config = dict(
    image_size=24,
    downsampling='max',
    beta2=0.99,
    one_sided=True,
)
Rows from block 5 of a small image classifier, named by matrix and row number. Each number is 128 + 32 x the weight over its row's rms, rounded and kept within 0 to 255. All counts start at 0. Numbers have three digits each.
After each channel's rows are labels from the 100 images, of 14848, where the channel reaches its highest value: "top examples" is what is common among them; "lies over" is the class under the peak. Only what is clearly more common there than usual is listed. The data: seven-segment displays showing three digits. In brackets: how many of the 100.
# conv: 3x3 conv (model.blocks.5.conv.weight, 192x192x3x3, each kernel summed), inputs 0-95

conv.13:116126084081128135131229149121127128114139114194098103107129174119094176118133122104065125118106130157139181121114123220129109174111106149086176137127127131102088063140089131127152129165148106131094136150100127087099126083095126101080149111086197147088155111126151148113120120125121218104
top examples: the digit 7 (58); the digit 4 (55); dark on pale (49); third digit: 7 (48)
lies over: screen (84)

conv.37:137110107153138121125111122120125084103131095118149116179127121121143140151152145101095138110103079129140070107108114110098091128118170117025119129110132110123138049090128148116193150227111143126115132134129119171124109164121116160169117124149119126139151150113138191093081118149145158100
top examples: the digit 0 (77); third digit: 0 (68); third digit: 7 (25)
lies over: screen (99)

conv.171:126113104127127132046101117128099158106123128155109110114123164099196097168133139082185130011135133128114128137120059098124116146102145116150106075143128131164083140083105149099064172125126183115114107126097099113126119124088062106166180131180117136209188137099132126104131116155139108093
top examples: the digit 4 (85); third digit: 4 (82)
lies over: screen (77)

conv.64:107166163128118087107090102140103133135098133094110119084152112157113163121109153126192095126118101130099122124149130099120080129178138140166106074103073224107153142105118134246169137125089133164122096147112116194174137159123133101120083074125164152153096149123116102118153127093099136118
top examples: the digit 6 (58); third digit: 6 (42)
lies over: screen (92)

conv.46:137143081138109140221108126121101116108099144134072135090148158139113108043133118118139102095163112152127148217123165118208118126082142115116129095120110116220114103101106091177110164118126123166097094079104255116107116136056143136125125118131126148129107106106137111113121135116100111106
top examples: the digit 2 (91); third digit: 2 (87)
lies over: screen (100)

conv.175:168118108103204138122102133166133139162110240162189089177061118124131119128143128228154154106138168136157144129139116144136140136160155162134128131103132119134093115105100108111116158123081125137154118137119123049101089128136118081142119127127136165133144157110115213194122118084108106086
top examples: the digit 7 (55); third digit: 7 (36); third digit: 1 (34)
lies over: screen (99)

conv.138:145129169147145136143168138159152106150166129092114146129167101143122244167098170159136138151135123138134134120098144156136149158139136145110141155154184182123162145149106163175132173112190143144155129153128105121148146209096122210162149125133156055152149167140146146106193131116157126146
top examples: third digit: 6 (42); amber glow (38); third digit: 8 (31)
lies over: screen (100)

conv.135:128102078049118134121222121123159157101102165203127095128105102111119130130131130164117172144082138120151134129121134174121111134122117143088128137131108106136090133077116108104134120166098178143127122120133095100109155103099137105142146132110156162135077100121133161122098115100110131069
top examples: the digit 1 (63); third digit: 1 (40); third digit: 7 (26)
lies over: screen (100)

conv.52:115123189125118159131201141106120168093098150178079136097131136094106206128127134191158128143101137109129116096128132131191105148081058096127126120101086123106134120136094128140169122117139156144130107138083093145118052124163143091173193097158177169126232120130152103078115067153130119106
top examples: the digit 7 (56); third digit: 7 (41); third digit: 1 (41); amber glow (36)
lies over: screen (88)

conv.55:099157160135138140082173154160170109167144138147138185141117108152128146115128207130129142165107158156188110134118161145121137126135126125133135136145137203084170126158214148130101124088152140162153176156134132121175100146126193129111123143111109166207124202151134148225153206088139132175
top examples: amber glow (38); third digit: 6 (28); third digit: 8 (26); third digit: 9 (25)
lies over: screen (79)

conv.154:140054100154051138134110139159118134096123081143085107074162200137106152114112105136104122116066102131146124098120096147076087118099116137099121082109119109085112102080125145108160105146107067113125136123116065081076166100130175142110140148127120124145155114160119107123129105159150145045
top examples: dark on pale (47); third digit: 4 (26)
lies over: screen (78)

conv.115:139115113172183139142080114125136131148128110113161153136140138119117166163124189113152155119113143127093159120102127131087121129157095165110127117142131121132127173101121139158191148144129201120185135174129133206126144166120103191129087155082160151168074160113123198131143117133132112103
top examples: the digit 0 (100); third digit: 0 (87)
lies over: screen (100)

conv.114:118090094078136154089119069095113122093141089131169118149052109100119145130110135113103101118114144176117186146117114138139082085174126121085128126100132047145180112105137145116217140166119108128094158062125110089117077150104145121171133133180201123145161151123083115122129136116117156085
top examples: the digit 7 (100); third digit: 7 (99)
lies over: screen (100)

conv.110:125134095127141080118087111139118090104095127072118116105105164082101219089105110119145136103122120143181101177116083100109079191141088086121105120108114095133121079124149061113082061110126075164170088115112127104072124189091138125054092154126080092150186106155123125116165114131117174117
top examples: the digit 8 (100); third digit: 8 (93)
lies over: screen (99)

conv.63:129142123144114162125073121131114155130105099228102129104126137120154137131132126139124118127128125164119155155122124121117118167127100179078102117127113117120135090119128173131241122187116102141128124122104152127138124129156144120162155149146193216123129168122119139101134127205113171112
top examples: the digit 4 (57); third digit: 4 (46); third digit: 0 (37)
lies over: screen (84)

conv.24:120163141079118124210132111138120137123123116111121117141112172094126149133096151075151147138208132108127129206112096135184116107147124142136123114136111122208036133098116169170129108136112124168114085016079255141122115126182108084136138098146169121117123132088130108127128103138134132115
top examples: the digit 2 (56); third digit: 2 (44); third digit: 5 (40); dark on pale (37)
lies over: screen (95)

conv.17:037171105169172113182105109114133149113115132152137155124161055137125221121132197166140130146190125070145128113158156072147140133100121124126167186117076168139137158189109132151096167152141114129136089164124136182118094167118103180147099119158162123156126199065148099157151150129116119101
top examples: the digit 6 (66); third digit: 6 (45); third digit: 8 (32)
lies over: screen (93)

conv.56:161132106080156104122192086141168122138130164099124094131150106139117176107122180255133173157108107153094127086128192161158126117180133094133143124131149193138084124128140107121141189128119126089114142136156118093139208091137150055138112116148115122103126120170119128152124103117148101089
top examples: dark on pale (54); third digit: 7 (27); third digit: 4 (27); second digit: 8 (25)
lies over: screen (100)

conv.123:117179124117140173190127121092108153068120126141090121106131167131145125109107099138114107072160176133109117183135076109193145128099141092112115103089115118226082083064116092174125156112107150161144103035102249112137095120120144132116136143140104084132109141106121070156096099149121126114
top examples: the digit 2 (100); third digit: 2 (100)
lies over: screen (100)

conv.29:136123133120111118105100119093129086108118100188142137086071132064184097149087127081132110091118141141133198137071113115106095123127171122076103114119095117120116091054090095152136112194105098111126119131103100096096080143109170106129103133093143197145135167142100152093134095132130117057
top examples: the digit 4 (91); third digit: 4 (84)
lies over: screen (96)

conv.32:146178119123108092105119045121134167115124195138151120161102071105128147156162114154174117116142121134217132062109103113113136134133170152166116121130147145103096113101103119108147137124123158145139138153139087163135123152098022129134189127133122121146164170103126133145076083141133100090
top examples: the digit 8 (68); third digit: 8 (65)
lies over: screen (100)

conv.146:095100160121134228068134109110117129081133162132125121130094074131145085138119128136120138097084112075141082000143127110129061149079075133116119125123118054083124098100113114130125129112110099044124158118123089139127116098091109129127148072117124114151115135111114140110073126114112176109
top examples: the digit 0 (69); third digit: 0 (66); third digit: 7 (29)
lies over: screen (100)

conv.60:161128146058137174104066083132117121113113093159148097184100147078126132146134151120114122158127107148121182133113228102148108110175147185171117122098137127117210124110086127213075076119084125183120091184153092141089207096121152075153142136160150212096143178109104166112130097189091125066
top examples: the digit 5 (79); third digit: 5 (76)
lies over: screen (98)

conv.83:115079153159128140071055088128099199118053184124091101121148124114151042142122144207130096130129117116100089117133165146111091133044150162125081157160105176102153136128100094180126215076140115060068170121119074130088156126121119138121100187140131099123138110122106123115105071097111131100
top examples: the digit 3 (81); third digit: 3 (70)
lies over: screen (78)

conv.166:037147129084177158138131071124102089104140093151141122127152128104049144058113115086094081155144111106159162123084135125089039113138135156134070134100112137186132100126106079110129115117118102136070140124120129125080107127107175085124152127097139144121107132134092127122104112054114166053
top examples: third digit: 2 (45); third digit: 6 (43)
lies over: screen (100)

conv.0:149148138148157217165209122134107205103132143207139126128119154121118136135109138112157143092149142152139157119134104139176111173087142153123131139135124126147091110123101233140177117136136117143106134125127202124130150121112121131140247121167189174124154134122130151118149113200131179124
top examples: the digit 7 (70); third digit: 7 (57); third digit: 0 (38)
lies over: screen (69); lit segment (31)

conv.53:139117092175092160094148133127115140107146136182142146126119131132127193095159228114102108125127094145142115089127106153147112138136125168125096136173131160115101105126123161151157129130143076135118149106119092136097121190113115097137181089111141142120112096134119129117166121161159091112
top examples: the digit 4 (100); third digit: 4 (90); dark on pale (36)
lies over: screen (100)

conv.120:137146093160117104115144139093090145111106093101073157115081130122126146140162161141049138083065158090133115095139087113126083166113084120075130104113117166142151044126121131101129127100120113102146118142118086150118141146128065120114124113134119112161111148081129113126161126131109131124
top examples: the digit 8 (83); third digit: 8 (73)
lies over: screen (93)

conv.27:107063144090128190090141086136131148102116124210129084164092158107120211150145161124125112128119129180175145125102135173134154140113122163077152134129122148138130070095117145126218101174173196100119136142149096169092107155164162080166175092165136175175189108135109146091124120087149106122
top examples: the digit 0 (94); third digit: 0 (93)
lies over: screen (87)

conv.48:136163067124116165142158108109133127118133128160118142137130147106103129152097180138134104145132144150118156073114130124087116176089130154157125121157120192122140113100083197157188198178120117135129100147121071152110139186083183153148194095106176185175123197120120126123173120146141122111
top examples: the digit 6 (89); third digit: 6 (85); amber glow (37)
lies over: screen (62); lit segment (38)

conv.45:130096066114140098065100124102124107076059112129085089127146124140119131126113144174166136083125115157104158130073122132137103124124115114113108105122092090102094121069043119220141165125146115147155118128099107128146136175103048083146117113064132104137115114102118120094107115124131121016
top examples: the digit 8 (58); third digit: 8 (40); third digit: 6 (34)
lies over: screen (60); lit segment (40)

conv.117:110096128130155133025147139104107139103099151159155120152123153120145065142121071145135126087072139135113129099110113125064097070113127158125152104119125124019098083114132098016123071124119084070134129126122053091115177106147130122114172193111125144112114104097127165113119133131118132120
top examples: the digit 3 (54); third digit: 3 (38); third digit: 2 (33); third digit: 5 (25)
lies over: screen (72)

conv.170:108111150112128180126076057086128144119135169125121086125092142116143194100125104181108153120133132106134152148103096116211106145135113184058119121114101093148113118141121160141191157135154224153137129122135152124121113108144086135197227110170207175099161160185088077099151123149096103090
top examples: third digit: 7 (41); third digit: 0 (40); amber glow (38); second digit: 8 (29)
lies over: screen (90)

conv.28:150110120076134089123255149132134106144140162154146094130124108122142153111148121126128141132077124153163143088133120219090120138149124203129146153147101127103112116121111092100136148124168125127112211131161109112126099097114130122129144066116114114119084150113131132156123135062119116120
top examples: dark on pale (43); third digit: 7 (27)
lies over: screen (97)

conv.116:138131158128116065099119133182136122115128097105138134124125080126132119153122124061124119181087203134125117125121204144128057042202138120135130128102121137142195163118128027164117116160152101141116137167130201127135113123060149136116118188114129127125076131145141117122122130064120079152
top examples: the digit 5 (60); third digit: 5 (48); third digit: 6 (40)
lies over: screen (60)

conv.76:094145098122113136171113123144065119127079198137088125120181153133134163085082122099126096103134153115122144128093105113123112087153138135143074139157081157114180087116124119144073104116142077160147101088133136160130187118095148127132166138138197141128139054106074174134172118125111209096
top examples: dark on pale (38); third digit: 3 (32); third digit: 2 (32); third digit: 7 (25)
lies over: screen (71)

conv.75:117080091119102116116153104118103131117128153142131095118108108126141192130110106165162124104083079138125158111080148108127085103114054129097131127126107129107099098085119127155156095102136106136220081150101092067088172197134127092112133085227117148160069153118203156121168135101091156034
top examples: the digit 8 (92); third digit: 8 (54); first digit: 8 (38)
lies over: screen (65); lit segment (35)

conv.70:139103156076132087080082091084096223084149136133158116073099150098155160070093124187171109084127140119175164122166095095141068183097110143111119112086112127115096068103124096111174073182150175106129141115110114162044097172089092138133196181153156169137141138146118128058138114127123121101
top examples: the digit 4 (84); dark on pale (47); second digit: 4 (45); third digit: 4 (44)
lies over: screen (88)

conv.167:197125106108120123117072078117125129125116138102122100121160093106050141126102165139153088122107106170134134109095130064096156112195104084101118107176041172135160139152103146125136136093103111114120139141135168144100206134136078155129114111134124097144126104211135102127203093093120108135
top examples: the digit 2 (73); dark on pale (51); third digit: 2 (48)
lies over: screen (100)

conv.105:085134136113142124116119108107087104144119141122198130179058124218117115137154135096177123122125127104101145121175154110130143095153172113158109106053130132076116155114117091137122141126095103127102119144083079219194006197137158090124101107131064125155105143082214149184092131117069107121
top examples: the digit 8 (90); third digit: 8 (63)
lies over: screen (77)

conv.185:116134025129098122131057083119118079092133106106117083147162088125117130124158112091132122080123124161113119112134149124121187084135130144121131106085133153079118117139098110194113137136107087132166111099125118112134115210100134108109114135135041031154085175176134096145173127080096072170
top examples: the digit 9 (56); third digit: 9 (34); third digit: 8 (31)
lies over: screen (91)

conv.89:121159141115142118148100135180170093156128106084199136151151142127120065255150116112131105226139112124133102148112151128123136093153131099181127113137135134121200157118130122130132144125124090174139174206138172128151122118150228129144115108116101105131105121142143130131108115048119157124
top examples: the digit 6 (74); third digit: 6 (70); third digit: 5 (25)
lies over: screen (100)

conv.72:093156120120105083088094154164127151093115117068123127139090129118142181167117164119099166080112133114104137117122128150116130155155162059116131105110097090127120134121123162164067194118118128110134090143117132138129069172067114108152138087168117090131120175134137122127158108182109192123
top examples: the digit 0 (99); third digit: 0 (97)
lies over: screen (85)

conv.119:141132113174063118128164109130126120108117159122122092114239214105130154150117127146137139135102142122106068097082165080151084121131094117113109086184138141110178118116112122138107127125101108121068163106145092125124255108188117205146115158113094127112130102179120214113132110125156126112
top examples: dark on pale (36); third digit: 7 (34); third digit: 3 (28)
lies over: screen (88)

conv.183:113088131110129172115165138139076157058150118160136143121033200097108074137110176157143137097117117090160156118118142108153062117095099087096175096095116088151129120117112114078146122132140133133147088146121118154124071148147110057184167130113144154146147111104127117111092131138113149103
top examples: the digit 7 (62); third digit: 7 (47); third digit: 0 (26)
lies over: screen (100)

conv.40:141183117145106122094139181115147119151119134108092071133128060162070120151101149184168141136168111143110119108135151239084189125171091119159160255185142107137175101149113131114128153075090139078123142133141078134112119132096170124148112130126119110125102131145132070143128110112184102139
top examples: the digit 3 (100); third digit: 3 (64); second digit: 3 (39)
lies over: screen (99)

conv.25:095104160113121132160148112167136146142146126144171116137126138138109121255109120067119074206121148119121151138123169148116129069181165122147119137155144181120176161124120137119182110176101130125111145180140099160138137127169194115142134124169143124107057159099132139129129100158110175096
top examples: dark on pale (54); third digit: 7 (26); third digit: 3 (25)
lies over: screen (72)

conv.90:103106139114111127104130180124119087096173124115143125131115081109123119137126125136110164143131126128191077105094133167099075146148133119131166154102138088118112148115184111169103124131111100122219115143132145120110093102130121100127120135086118165112135076170103067072114170135111140111
top examples: the digit 9 (89); dark on pale (49); third digit: 9 (49); second digit: 9 (43)
lies over: screen (94)

conv.103:194120113109148114145160152108137116116179129108117102129113112088107145124129111147143138154121137183165170171105129255125116124199115125129114201165167141117127151109092103158119153118174127197129188107170094121124174112122123084152120113111131124099113112192106133113080093104176139121
top examples: the digit 4 (100); third digit: 4 (61); second digit: 4 (52); dark on pale (49)
lies over: screen (94)

conv.139:126143130104138124104099133112124174124152213128112122123107129123132173155115124112199192117102146122111137174140122168143194102196099147129144247158128110085109243110112098150105186121097125165200104167190133131134119125161115104123091169107143107107128139078154122122069124081120124119
top examples: the digit 5 (72); third digit: 5 (66)
lies over: screen (76)

conv.162:103156080146110128135124197113138136150109076132135219130125101150125156115094126117116081121102126153214095124133098135093145127124129119117140106111092162076129103117164119174139108151102102124174137127143141098173086193112092125119119126129121110246140202127203110175152157133105117186
top examples: amber glow (35); third digit: 6 (26)
lies over: screen (67); lit segment (32)

conv.33:129085165098111135060115123165131056148127056116156145114139150130082112111178060123091121120118108134157092118148131109087139125141122141197106110135127143110105164171151108134113096161160121142116127111112194128142129070118136134166128132097089175117134097136096108133023170126133131149
top examples: the digit 4 (100); third digit: 4 (95)
lies over: screen (100)

conv.127:104162139141254133123091138135171133126113069127234118156115084132078107119139138142173120130154149134121133123095143133108115116255116124082102255151158151132149115185128088103131121110093152068116126134182141145130186115116139126126127149100102105117122173154130108104104077080112085060
top examples: the digit 2 (64); third digit: 2 (38)
lies over: screen (100)

conv.66:176113110129112093130127097119176091134166081103123143126102125120102117117095115098125172133107137127160102128069118140113145113137116100123100112135189099124116106110178134143120141133085097198140151114175132111117150127118119128089121149138122126179100109118116123109130154127154133148
top examples: the digit 9 (97); third digit: 9 (59); second digit: 9 (48)
lies over: screen (65); lit segment (32)

conv.14:091186102131145116185146102119146143135174105122082121142090134196116165106111220132108142113103117116187106166097175138127190126122120153118147066128171208087127110149141146156158095094168100142159109138120100154237163148148128083147123145146113126181113127083141144161092148126112125132
top examples: the digit 8 (59); third digit: 8 (37)
lies over: screen (92)

conv.11:185153134181179089152095135101158152207150086134181154152138103181107145108131117137159140180146121131140115154160130145161165102146156154136167131143155148114123128131153157161121157158129125141118146111127137127153131143073101168148148135138130138161094168128128089185184189042173136147
top examples: the digit 7 (54); dark on pale (37); second digit: 7 (28); second digit: 3 (26)
lies over: screen (91)

conv.79:131126114118102094126115130162130140118147118094139110117134155138118156182123124123203166110068021173084116134136170157176134118166135016123100137142113123133139137125140127232120172144116128130092162119099094115117100092157163094125122088124115107085158129116124097113104142123121123120
top examples: the digit 5 (99); third digit: 5 (99)
lies over: screen (92)

conv.49:133097104138104152084142150057096129091129103108136126132095148141229112156133058103099114121102161116094124116110099116100096109099127121111090100090128096125123146111112140084180103039129067106096113123107110176125094120111098125084112098093074058082137114119112147131053126205136117114
top examples: the digit 8 (75); third digit: 8 (71)
lies over: screen (77)

conv.96:140091153139141053072118093113186120098144025105148122092120154095067156127127139186138145131060057153134115100131145149098146110122124085152088204120079117048174147165124154138095170135125153126144138126144108113099133129159137109082043138097069068136127172178120158126116102098095142111
top examples: third digit: 9 (35); third digit: 5 (32)
lies over: screen (100)

conv.71:100120093129111170138082127095107138106129078149137113096129119123200099153111115111104125105123094094132112108127110106109081143079113138079089113091129126069137086123096127108145100148104101108119090166119103129075102120120148126104169074101084119131166164118131101119087103255116154119
top examples: the digit 6 (60); the digit 8 (57); third digit: 8 (51); third digit: 6 (42)
lies over: screen (97)

conv.158:127091109194086143139121118113111115116117132117163114116129159127129108125126153128127123173112088137112147176127151126132133116108143141129115113129103180127143157126105180126230167237092152156122127140117137121104111153133163190157129084130172123138131200118127163151175136139126163120
top examples: the digit 7 (91); third digit: 7 (86)
lies over: screen (100)

conv.186:088130167131111170132122110092097208120134184176129132117108124133121139113118161127128107154131137107154228120124144140171107139103093196101140110092077147135126123108138150137179128182083115126128097128052115141120131114119154124180172168139213140130147107065103127123163163119087118123
top examples: the digit 0 (100); third digit: 0 (95)
lies over: screen (100)

conv.182:179090115148111136124134088125107138179131130132118096041206130078120135099115131156159126109160104142118135149098123206122136131164126121128119102201117231153125099126131114124112140124099094073079142120209116122125240126137115117091140087166129131128104154192147176104156069116135141127
top examples: dark on pale (81)
lies over: screen (96)

conv.88:207154147188154141145206160137154133177174134181138130079120120130113136133149145090142118125176163168115148194121117215135175131082115194163185187110166117154097104162124129164149150181183125199103165084105147109149133121121141172112139164182171122100137140109131122108183134147215148148
top examples: the digit 3 (61); third digit: 3 (40)
lies over: screen (98)

conv.19:099101151144145106130069179109150115097105133111099128135139116101105077122092111166154192103173170141143121125083113076142131128133169087125122136129116087124126138042103105142130119126063139098217112092137133091132088136111112143081111143120113096174131130123117105161068133129049105117
top examples: third digit: 9 (29); second digit: 9 (26); third digit: 8 (26)
lies over: screen (87)

conv.23:141129152124152139140111082121121132104059167146156110164103152079129119116130087201143144119191121093146166091104099086177104125150146178093097150121093083214116112116102100117107149087066177112138120035138154063118127088122182062082147142115109154097138113155176148102105100142136133110
top examples: the digit 0 (70); third digit: 0 (58)
lies over: screen (98)